From a checkpoint of a small multi-label audio tagger.
Model: arch transformer, norm layernorm, moe expert_choice, num experts 8, width 128.
Data: trained on telephone keypad tones over noise or synthetic speech, 39062 training examples, 15.2 epochs.
Rows from block 5 of a small multi-label audio tagger, named by matrix and row number. Rows with one number within an expert belong to one neuron, the router's apart. Each number is 128 + 24 x the weight over its row's rms, rounded and kept within 0 to 255. All counts start at 0. Numbers have three digits each.
After each expert's rows are labels from the 100 clips, of 14976, where the router gives the expert most weight on average: "top examples" is what is common among them. Only what is clearly more common there than usual is listed. The data: telephone keypad tones over noise or synthetic speech.
# router: router (model.blocks.5.mlp.router.weight, 8x128, trained with AdamW), inputs 0-127
# gate: expert gate (model.blocks.5.mlp.gate, 8x32x128), inputs 0-127
# up: expert up (model.blocks.5.mlp.up, 8x32x128), inputs 0-127
# down: expert down (model.blocks.5.mlp.down, 8x128x32, transposed), outputs 0-127

# expert 4
router.4:127090131086163159140151137115113137127128087143080140137135161140086096121116105107115128111133119175121123162087117112134118170092152123144116131171163118119155137153089117106158144101146108126144183147166163135106125095114088118138137128146168113128116125112144142140140198110152110113150101159101130098170103078082109121120092142113146114133114121110115135092103134103096115118129
gate.0:141172116114104153112126105127070121124180127109133119121111145112147128142126152162130135119095096135105140131107147097125120192158122115096185158115109098183081167123127128118158105143096119139099102126107108123074117124145151135120160112145105105099128143148103128085100120151151126113141150101152161160074106147156118112098145121149104098138096119102094150113108128145141117145099
up.0:105180111130143136121120121130133138162114131159091158144130143182111156111083088154100114112088092137079124123079124105129121154135114162127103151098148115111110174168084132112107138129093136152132124125132135141082095139149102169137145159092138127101143126168125134127126152148126116148138132146125157142087105150160143095134122137142143162114115139142180146123206132135130110125097
down.0:111114137115139145137136116119107121147179139152062124096153143120147159117132097119139123128101139119122113082127175145095110184144135112152123150122119128113157161135100081118157135115135112102137146129124160095155109117089136115108083119102166138155137125113144137152100142132109132092120111136161117148108185115153144176111122100065136129112074147120163077138149116158151118127094
gate.1:127138167142118162159135138163109150116107118105145126139138131160132118100155161148142140127095162152159104121088102144130132147098145127121114112131149128125103137161101173109179075103151132094106143122161081133136131138141081089148169123103130107136108134078118211132123113110146080150150117112100134111090118130159119104080122136114155127139162135128168142141130099133158129105138
up.1:170143127125124093116139109113162121136170173126130089149122141124140147126100112125171101145106121127111122127135078137132138124162101114156139168154129108125136125155129138154108116113114101155106130138188160124129107101146126138150137116161118120095180118146144145139110098111101125134091181114106126089107156113141186091129108105166166142115077157172148166109087139103132143116092
down.1:144104098118135109153066127119134124148149119151126077138170139156145122109102123095158170150090129098145121108155142157154136177102129092091093098156140099126171139078149144157134165120116125130133111126164091114144153124145078106078144138116125132133120140157141111075152100107119139127094120108117144121104086102135117137151134181167113135113126124142147148114142123169113152142131
gate.2:132141154106119095143140132153107147166114121124128065119145103159086132126142147154098124108124144160128110092142154151163162130161122097101148111094151138126127157189176133141130103135117169169093113161147132143095125085109173104141109118167125155116140151124127070103141159113133142083139095106115140122107148142120125141137128099151137116112082101097117157154146135130133125149178
up.2:150156123140102182129170129158098141108108123132103137122113142119084131081127165168123099082146112115138168116135146116151132148094134115111124149159161169165148102154123148128146136123149153129129142118142118104140115097127172097164115117170090126139111120148143155124144157162129125139152111119093120168153171116132136127115118123107101136062074172143151144111139125086155109154091
down.2:136159131120123147110127110108149137096105123101135134109143112096130112094138154154103108149132121116111124150144134154114134110144145123100132127090208113135133129121138156119098123095162136131106118090146177069133144136138136174115130101101115169104117088150101129128143164150088173075116178136155124119105139091164140108163151113085146130149152140128149145106101141084138082105143
top examples: pink noise; key "8"; number of keys: 2; first key: 8

# expert 1
router.1:176109154156143101138135121120153109127141118117146101113128119149093134119144169142173123105149128155162115125119119163101168096164109160131111121120110115139108119127134118158146146108081152129122108121104140139146085106120110099119100101126156169124163183095124146082145102076078117087133104121124151121158134153119156075148184109149099150125155112118150120121126155133141128145181
gate.0:109163119134123116103104144133154134156090150073134139165163166158138126081109111132138183111114165155139122154094098131173132093145123088119151125132155140119126154150156120138106131077163137152120093175129096131129110132114144075140164137118156134123146181138130110114152129106101070113141161135115125103135112108106120156103125151109145128135115127099148155143169158108158114145099
up.0:101122114135122107129184139146100151134107119111092128147129147150098070159110188129106141115112135113142106112123137104105122145180143093093082152130119107113084136142174108158097125124139137101119200148116081098139115136095133140108125125154078135136149119134138153153127112113150095124129120134106158106113088121124148106125118081171121150094148154163124120097156110136140100139141
down.0:130114157164171109110126155106167097185120166134155166162148113128150111117158102150113150131167103130092136157158151119099131128074143126179134103087116136133088116133133145150156126154107189181151142117139152099136117122139110091136127120150135148131181098114182113121117119147140132146136091147118151143113121119147089125154112085132107128153154107132099112145130158148121111120108
gate.1:138111123133107129136126110147123120109119137062140153147120130111155114132162130162099131132105103134133172171144130088135118126115106139099123124158148107102145146124113077110151107119112104126172152155164126140168106122142130109178063103177107143124128122137090147183133185094163160139142116113121155144156086179157125153141137152132112170101132129147122119121124146136144133146084
up.1:136155105117138146153114098127108124126158131097100102156151139129071103151155119168135149145126096131138131104172114109123069147087096106099127095139152135119164166123202147130174091126118135111092123106166093141149154119167102129121105101120125138109114092121185139107110128129138092110094147130143112088117108133128094156170152158147142129122094103118139157124146121135133147136133
down.1:128114113076105121114145152134153125148154119113142102127104122113114143123095167113150114111132127151115111102142128119099111146141141098151147102115119113091155140144138124075148091135157112126135176161106141126125088124148097183121154124114165111126077153148118196150105108114121142142157122113114102118118115105091085110138148139145144171083115150173191107119119148162120085113140
gate.2:102092104163123142148128140118152164131155123151117148160129129142110063155106110159131138126130146147132163150135133131160142109157125111148112127149124108142181082116115141111100118105147144097086101178108158128059134119141127068157140135141152097148142098103113114104139118143148117151140145129137121140134128146104128089151099137133113133163176138110133169192123099086088132119135
up.2:115136132140126142133116091147128112139157114069116192106197128124120131129121121136140115122201142100159137104154126122160131135137140130144127091078161132123116096159093096137153131147123114117116080146136112135138101079149134108097115116153091154103172137103179128119157143128104117103105114150119100138148130093158113149132128158129147169142176141130125113155093119129096148136163
down.2:149144150125097129137110169129126091122127143130125129108108139130148138164199095106070128125151141121096122137127159124106137167109129178123111129089127120121151106139131153126099130134134136130147153139118088148158075115119129132143163089109107169117140131111130119077170125149082142107131096133141079081123159151120145078132128111148139080118118131127089173131144106128087105112090
top examples: reverberation; key "2"; key "D"

# expert 0
router.0:134122118095142125101119151120132054105126131098129126105112108121107090123139148106133116152120100117125119162137129143155116166107127132134090141111082089121083126112080140104134109102130129113143162153172143132160103090100116126091107107114152155124161103164147179107122172114134100130123166139100134084147117143142100144096148174154105149128128119130105101147106158124150163175169
gate.0:119116089149136145128123102127173137125122134150138133129118111117102100172151158128121085133063115086150134151110154145184121111117136147147105135110108116164138154107142111155122111151114101152153127114162138125124103138130087113166097097109122174173159143133161162068128140102094098143114131113118120137120131118146108142087084127135140127122076157125141089116126162088136086160107
up.0:176158112142132140132117132117093105122104137141072102135114154122110123115142086158131107196114141135098153109122141091137121115132115135135130140130084096142094128167139052114153101143125135115141131146129135102128131147093069135170145145099121123109148136132078089124143126136098138138081102161106131112115116081123141122119073166138150120095155101133132150103147124148120115149085
down.0:115129147122130166114152152121120145149110174168138115110126177145106104129198139124114143123150102089139098122139126141142136159115124147133115107116101140095103142163103186148142159085086135165133130174113125126121098125148153117160192145132161146102129145150110122148113174140139153121139135123113152110139113148158140107128131130123091133156079147132170185153124121160157110116160
gate.1:160133088122155137152099132130116136139127168147146142173093104173136108148132155093105119094123127157091104131109107169132155100113136123158168133119117120134109141116152122119147117124124148123174181158100164140155192156127092138147114122122127122091143111135113106079150135142163113124164124113128149164121125119113089105184110149080151105144101147141130134100179119151090131139139
up.1:109107151147124132124120098110158139130113114114127153135083139163159105089160147149122134112143168060138145162145152149126153129086084124159155100157129146121150119131101107134160125093072109157140121123133130134132142151156128171114131162109191090084163128135128158151159117126148153113112146140109123138135093146086101093109140088125091107099154127151123103098108117147142149130101
down.1:133119155166102112148108068123120099101105093122103139100169136122178148154142140121167096122091113100086135098090111114134096118108134146131083142098114135107103142131110129130122114112128112139167099166135102156103117143155125111137092120130144139106144202106142074142150117160110141131114120112159117165146179121151129134096146125106154111178130137094142122150097159125143105145131
gate.2:136156092182096164068133115152165148124121095131155139156143154109141111092096125141135113126140107135113178139153147144157111173095120127168128077111132166126113156117095098108155128116147117112142133109142119190159120134119140132161139121163121146120092147161148113117101133146168129090136140144109145152096153098078119128141155093131137126097095159107165124121108116152102108124135
up.2:127126062136126106119111118153154148127117145116174106112129154145113148124137100155158115119136109084098128182118134119138150126140126146153133133133125119170083134145119164084135116098128127121099130154122088145126071135138073154145131104096116089117104135133158134103151125107134166150118100120172176152090111131186100144107091107128151123113132158156120089096131115109128149120082
down.2:153134119129190172148135127152133114140098122145119104128143112127128122080134106078124148149127156079138150137101123169148147175150132147052145087142142112126131127126110154103118135112166165134144098107101144166141077143142110112141159115175164138123121117175118093107111124171152120082150142132138155116133142124127145139105148119185118091134116143123117122116120102131154102159138
top examples: key "5"; key "2"; last key: 2; last key: 5

# expert 5
router.5:139125146084155114132129153129103093087122104122121144123167150099132120152136126136134104095112117130114088083133153177153119119132132118098114120086133144148136152122057208105136136120106150093172171134114149103143120114119145134134104077169138142124091090112131135123102125137137125116110134127098117130138120123061097102089122116082137120129127101124159109115170103134135150130103
gate.0:105078145124124161160121148112124110142084126126109126121098151139085107104144126133082108130155135109159110135148128130123157115145096101158120120160105160118175149135117152093120142166150091150144113124120120089142122138141144132144135140164176104130098079141108152173145149084086136121153101089093093126122142149137128108171105176138174128135135152160138155102131115128077132106152
up.0:112163121110131099121129148098120162111180112115136103134136076150123165164144138084139179097112114152132132123113112120096074128106096137085127130092155102117141149147124100085195154142134088083116108133161154128144146133137129160128114128113173126136091123120129099158119127090091124150120127139100152134134110118137137107150104138144139132108120160173140131188132085140128142151111
down.0:152110103143140114105132152128116119133130094138132125117136116161181105148099167145094137171137116133113139167188053092135107126138119099120124139150096136077119143100152097121148137148108166126182113146155123121147162159149110125142070102126085128091121127112108138108137115135116190153152121114126172143172123102148134131125112114113123111098157162111143132129134112092145111128110
gate.1:109100127140158143104139079124117130078112121117178117138151146103132139134106164151130128120122136069108115188144127112127143140096102122142116172111103128132144114135133125119136132102128114117080114136099143142087107154130162126188126161167093125142087160135149146164073133144155071104115151121138111154147110132117108161154126101117059115150112099120129126146122144091107134146132
up.1:082137093121107102145172144116139152152137106104144129097133138116097094074121108135134127136115121111131116133114108079074132131162133173117184130111137116122103109109158118082158103158121106125111133134142100119126143163136144143176109181175143135165130118143135159130094111130167108139081166124129111081100123123095099126111146130114156122113130148185140108131155137111157108148154
down.1:152143135133094132112109126165160125115142158105101160140110132119187124138104170114130160166150117102116108163167102108107116147176134140123145133132138151132114137092184108091123119098128167123151178126124104125086148116116116139110065147118181141151139111106146153140105126116171119132162118173115124171127115082109118096148101163122119112105136141103097125128117152097155146124154
gate.2:165152163125132111114099135140129117147075113134109079104114158142115114167141154141130112118125132134111097181141095065103101117114183118139121138137163148117090091139116114105160145150093100144113159118122096107106149094158167165107096166119095132136103140129130118107145131132133135116096151069123091156156116108103104089139137081137119120136099159114157132113146130112125159123119
up.2:114099176129087143186142127073132142169080107139071110095128155154161127083157122142108117100167127126138132156117095126149148141117116139132135089149162108137139144155145145104126107135134121151134125126151125116116145148123184113120141148081145146114135086159142150129110060115149141125136151128192135097104135123148114090150139117107138123169146136113151109109147114119140127106160
down.2:171134154155106165150101126108094078158148117132122117133127096143130127154120113156156137091170125123110144117176090161157103124154132152169110105144095109153113122121166126171115102105099102157150154160160122126115114174144124122117124116150095139144069139105124103133119159139104131133087164096090168142168127101117151104147125173155134122126146150091158114128127106145105109131141
top examples: key "0"; rumble; speech; first key: 0

# expert 7
router.7:101119163105102141152099107089111126083158122163126103119136120165120112091142153151127132119129118130136090172173072101147087126144153133133147145167165126143114167112119132126121107156106135092118121131139128116099128129165100170157124130144140136170090187094158153131152132096167142112106114149093118111112145149112150143155138136123088125109098136116103129154127166110082099126089
gate.0:103147161150146122152125097120151140068098140117114137138108154129142131145154135192113108122134163116148120113118113156151175121119145132132082130182115114085119112096130104177132152124167142102119150098094100150156102091129129130110132120133145141140104127116104130134160169119137126132115137083124173125071170168131084087128151134142127139121185136112088139120130138106160099118118
up.0:132113082091145153093100092129115116116147137141139133148130160153083138153087135094128118117102100113157124147131123126138087102103165119126153085168142124112104129149174100161158177120078149138150132131154089132122106163146138162137147107071056138151112102117153102136086126105110100114125116090146141129139139155129134111120103076142114117152121155135126116112140114135159110104120
down.0:163138177131127125115123101141153129152113135139141130095123135127083153102138116104155119131153141156116144065167069133162099138119089137127117102153111112123116142104106120137077148139139189137093101114123139161160109121166129095162086146130128082101161144146103148096130135111164130141108163140149147138098112110150079123144154152118104107171126114153130166139087143118130106135134
gate.1:100158115108137118136103105147140100127165124114084105109102097092165150129129130091118126089126118109169144145122137137101125122126140113177164076129132112150148132154108091154150143098148094117153083130172095103176125097126135126091154135132146124148179140089109127100168131077136096147127155090149145095140153159156131155113126114159130123089144125085115124130129116154110126098102
up.1:118151088155124137160111139113147103168127090111135149149112108121138079124100156117160107116100154125157149111181155142110149089152114097132119155170112122124086139109140107157131080109116134163153129162118137074119130154123125115132116096078126139170124143120104116150118108146109133158135124126111112129109137140083126092144199124146128101139106180112127151098158134087085119129143
down.1:147094117148130143138117125121132083105105151128124140114146131126112137167104142133089121089132144114094141126117142137153110105180103112111119206125162145124112155157091151180129150119137161125151117125130193092141083109122138139100156152123184115108106108124136152113113116129115153085142122127139148104100104141144110171147119147102096129131160126153129134187118178165146154113123
gate.2:134123146138167118168140117091140121126105110123104145116128111126138099167123123129146152123132125147171092113101127117129120120095126134151109126129165115093133107129125149140154174125096108134099118163055157105103103107124142109147127126134152141091127122121135164174101062139139151117122128074114102112079099124136162109062094123100118159144168146137113142148144159169111144119169
up.2:121118099087154166161142120122146155173098153127145102150109136161114091075089142124131135111090135070142141100145170120133146110107140143105124140146114141139139121121134154123124105136134120154147122137101123123140136140165097125111168097139154166073137139124143145180187127110100112112132062140107138132111116136137100141098105129118107153176096139126080140108135105154120085109104
down.2:157149103124136122164119146142105182139068150141146128107122108101123131128122142079153119125141083094128134156079106136105163169119074176144129108123076138118107128102133146116136158122125127132154113136159093128130115175132106115106138133137119110119116149158125096130081121110112128140067142132149073104157085131124098125153101128119091096166112130127140144129130122163129141115076
top examples: mains hum; key "8"; key "B"; key "*"

# expert 6
router.6:097133050152117128168171124139130145106136119136130137144101120117124126123089126122111076153142127115086147089150107156146163123130102093124146137110134115160157143129117085095134118166142112181091127112098142118123136134115166135122144161134084118154151103153131092148105083159121105185124136147145104135091138115161141116157160153106114128113125151122140118105106090109112187129127
gate.0:137126139107128151118148088098146134134107072127148117144115146107151150166125132157122108110137115137127104114106128128130146163110136134152113097120157155131146118119146142127135127151150128119126067106135105121112062108127100142169152180116102100114115104116114066076109122122124134147135141106134096088113151136113178207110093082134112132110111134171149120126118133133169123126181
up.0:092146088148126145116141155134126109142144090125125173098142110144129112113086125135124143142139125129163115103126170136097149134144149156090103137180125143142107095129115134134110118105101127079121127093102111168176128089181096135150112106107112172154084134181118144162151103123144150149134112122148125136136141178154129111132199118166158129149093141094120144136102118129113137158123
down.0:113064132108127056133112137126125109133139159093146167108106130147116060128106125113067126144134171127099157106130128142151200131076160093139116138099105137096114155119158138174112108150110170141113149156139139147122094096139134125155158154136116123138123117128119140107125134125164136162138118106162096111129074120118124116157090124121109111117144122108135143138092132131117135146138
gate.1:133139152100136087110101154123115171077135129110147110157138135137095125138146111120126121155094137149087121137118121144093165122098065145083132180136126131153067137120098101118122108131136106134087194132111162120125117113127147124112133175102131138092089081139122108117140137121153087114099120120087152130115123170104161123125163136136154144119128078116132146129131175113125099131128
up.1:157118143130156096123171099118117116096161110147110129079141072079118134125114139109160132102120126113128141145186126129183086142119109152128139151157117128095137140131090153134139130169133126097136133105125154213117136130136137136093145143183123130119144129110120088143133124122148109110094141106110082174065171126121110126113132136094146132126122147141107126128115136131103157091119
down.1:119068120092091112126118129142150136136117128121109123118109099198129122144118150159145118134121127149118107132125138135119110116148091114113139102092123153136145083148129125166117104114132142128158118124070154174098090134139149195097162149135160166161159121135139161187089134096169117125092128143156108143109127141138113099089167120149124129121094145146152121121110131117161165144110
gate.2:077124153097102142181168154107133121135173134176150121144151143133124126095136162131142121187159124137150105149142109118086130108094100077099175126119125158119118108127128130135150151100146107137149167130108146123186110117124159126141108161181132163129146159157159132124130161103105116120119125157105087135104131150097128158123142130117130110130126103142095124182097130150115124087120
up.2:136115135141116127095130141125149077132089138078109126154166155120157115134141133124133157147093118127096134133162137132102105149114105134140119077143132130136122117109115112133143093114184111131146131139063085147097131146136132128134145157155150159143121097093075148159169104110117122123069120120145159101048109132148123126115102136132156123128128116137160177110148154142100146172117
down.2:107153133127085095101114163134140153104119095088136129138106097158153096091098117119153106176108135140093097087137141159112148145109104135159162133110145123123115110109181126170103115133137162150088137111136101114173136114147110132105165168124113084148179145133109110147151120094111095150113138166125157123072148126132144110126109119123161091139142125181124105123130141159131157136128
top examples: key "9"; key "*"; key "B"; key "0"

# expert 2
router.2:127166119140107098134125097133148103127151140061126136137129099099140097123128164131130158119132150161147105099117154098142148130179166145172113154172133145176116124114117118153118108115151085124150133139123093118114127149135161145158064135124148128139093193081103127135160147093158136113125174120117118122133140123127132142129073151145143144121155075125115124115128165134146091140148
gate.0:153147130126117109136124139146131141144178175130122095135136137119130108163130109125158104158102117120125109170085100178061121151106147138114164102103118101157134139102087131132139113121126119143132086137157145143146082141125113131126115113104109141098165171118108103085096097174139090127076149170081139129131162112178134125140138157123117100141146125112150140129088143149162150144139
up.0:127120158121106164098120132153108137092090137101114100167150108097155093128139108177135156100147099123123097103157107113128169101099105093135159160123114100133132095101133119114114148124169128096150150138103097150144170081149164119125123155118146130143118145102129127086132102137144139137146137118176127151166087077106129149096113168183105125145161153127112117096152108105117139132108
down.0:131130163129121131113116119117127105129158164099134117133160157120129165135140158107076114091141076110090149136090082149117144144127162103201115131150138137127147150115133145117146121069114105167150100135087136129104141097162142165112106159148094115116128122109124118151153087144125116147118123098162092114133136137120101144127128143187141143145138083159160130135121159092130145155170
gate.1:151139104124139148118138097151156130153148125111097151135105067107106151151147105131106120164095172147158130109118123140129114141124125150154137110136153091150194132154133121149140097123084153114111147119068108094133165161127119160152119134097084146100142119151128163100160129130152104096156151098117122134082110133152121156126146087101150134094145134130157151093093077141128127145155
up.1:139127130126133149128109138100144133153122111140127110118132143115127118145125133127148105116157137120111132088112143185088161092188137151120139131162126127131111203156151166140166141083113139142137091120151140148113145135141115171110158125114114112131120157118181110147106105128107123089138172112111145112174074120059118111102134132141100094148117156112082141121139129114109145071122
down.1:117186126131146142121089129108109140127136147169125107093149122082129101172104136176155103131151122112098086162124144092166112148140175114099122101170136111153109169149129153138112122126082092107144092091101125144105132098109137119129103093114086139127124098142099144104149124126106095162129116156146126159136103141113110143150152085150100143128163137165085108129165128117107131131141
gate.2:111144167143125138107088131127173149129146160122123180128172140137145108159113130104110121114115162140139111113146105107100188146143086116127132147077135086126091119140153164087099141153150175096088146149153167147140108128169101100156156109137137167165146103119094099113145154116095141111107104130122139113104112147121137139129115148119111109097113116079155162121134165128114158129139
up.2:101128162109112118110126131104171157133109142132129144128177126132096098100115147077161154144168130143118153123146091145123132096147143098143131099157146123117164107081136122105113141180125065079123156140066146146125138125102122140142107165174139159096143119091074125112129138160176135125102143134103146130122129108125118130113120109136140150154097123123111144097122134120188150154129
down.2:131110121140145122116121117131107148130108092066083089133106097099170180129107124120158126130122125142136097081139135134109112133150099090110100108100138145135113146105112115074119109077114153189109137137141103140113141110159121118147084127148111108090102120136071125157103145100096150133170114148113114122128150092152150121105094087143151154177108123142103108108121100138141143127143
top examples: key "A"; key "6"; key "D"; key "0"

# expert 3
router.3:083109155119119188108103097072124122181135150100088110176156140121136122148156117159154128145148147129138134146155147105136122109135129153098089097139129116156106155137128122150158152096128131106166110132136142117158121110138156130125109102115137098099074110162139157144191121119164116075144144149095124134165125127116146110130140157108139169151098144163107131144119134117124087142090
gate.0:092123126158122126100127113149150137138154089100137102162138122146125157105125115161108082099087089109128168151101120137161146118101158135148158087169067120125136116143116104107127141120140130160113132115136146114130087116096117159178113127125129149174145145146121138160134104104114130148140090153109173185171116092100104143090141100153128128107111095105141123175149131141100159128130
up.0:152137116140156139115099149131093115188067149096144107150094094087103164169202172147104120123138125128155139154144135132117126120133126132101130111079139093126110087127154098124119122146137126115098168173149118127105168121118115150120106127147113089110107147112091165115138121114126133141128157096121104120133139089130119143156114125121147085149147136140160143163088120092108128088116
down.0:146116140134181106125145088096138118123140137118099156158142093155113188067077150109068114118118142150105136120144180101108108087117171146130155133127166180083106153144108109140119115144146176142126126156140154107146119107113113070148104141131136150124141150155120133141132143121125114115124111144130132155138135162125101128079136091122137154141164150145121133137148128141113081132115
gate.1:172130113126131111102116098130133102107075130105143114120083146095120109130126170105056162102135143148108154152132103108107145167105131165127132123124096133121143129166160107165135130144121139122086135144144142130177162124136127133133140135123150081117160066111099162159122093139143114139118144115129146128120070154152165120126071146126089137176118132136161145135125143129111146136090
up.1:132110145119175100133096132138141138136088125131154164101137107134145106174166138146116088133129082073179191158110155137128105130161117142127151122138152119117139145139142164070129124132153128163126158187095167143129112146128132150118115094142152168133092139122147128176175130134140110101127145099141135110133128143151141136134138138105107138119091093142144121089121139179117097148118
down.1:168106140167148101138139149114133148128102141139151143131139173122131143170124107138116194130185107110142073157195135170105137137120119091163140108128150121113118158153149148126096104152116127173186099098109133138094144105121099126091112141135129127134129160172135133145118130120138148110129131116127121125176124138158112146124170164124172119131167087111130138121126126148147141139083
gate.2:129099136103124139124125106158102133137163156113119142130101127114123140115116150117103119128117078142092131097138160134130153128139129098166114143125089134149139135141101155114158111134119112101100131159128140136115144116117175183142105100146123156167145105131154168134078078180136116104146161142151110182109062074162080151128103113147089106148113125156164135130129100115101135140125
up.2:128127091128096129107121105142118107122116125146112138146126170165083136154125121122189195101137121144073115138141120131101162137150112148131150134133178132089144143118157095110120103112088117095110131109106110130135141122125146128091126156176114116149108147136110119127114133116136136125118123097083142169140135130172133173140143139122092148102125109136042171136094152090108124104133
down.2:126130148125124139121147138120139135140134161100134133128115111141188115148114117141191126144112133120113156161131142160092104102155110140126142145100076081116087163133142105116116134133109116120109106118144145158107146131117163100085125159097095087125059121088115158141129134147188196113157147142114110130163125124104132132139111142145145117129107140185138158119132135100119142168093
top examples: key "7"; key "A"; key "2"; rumble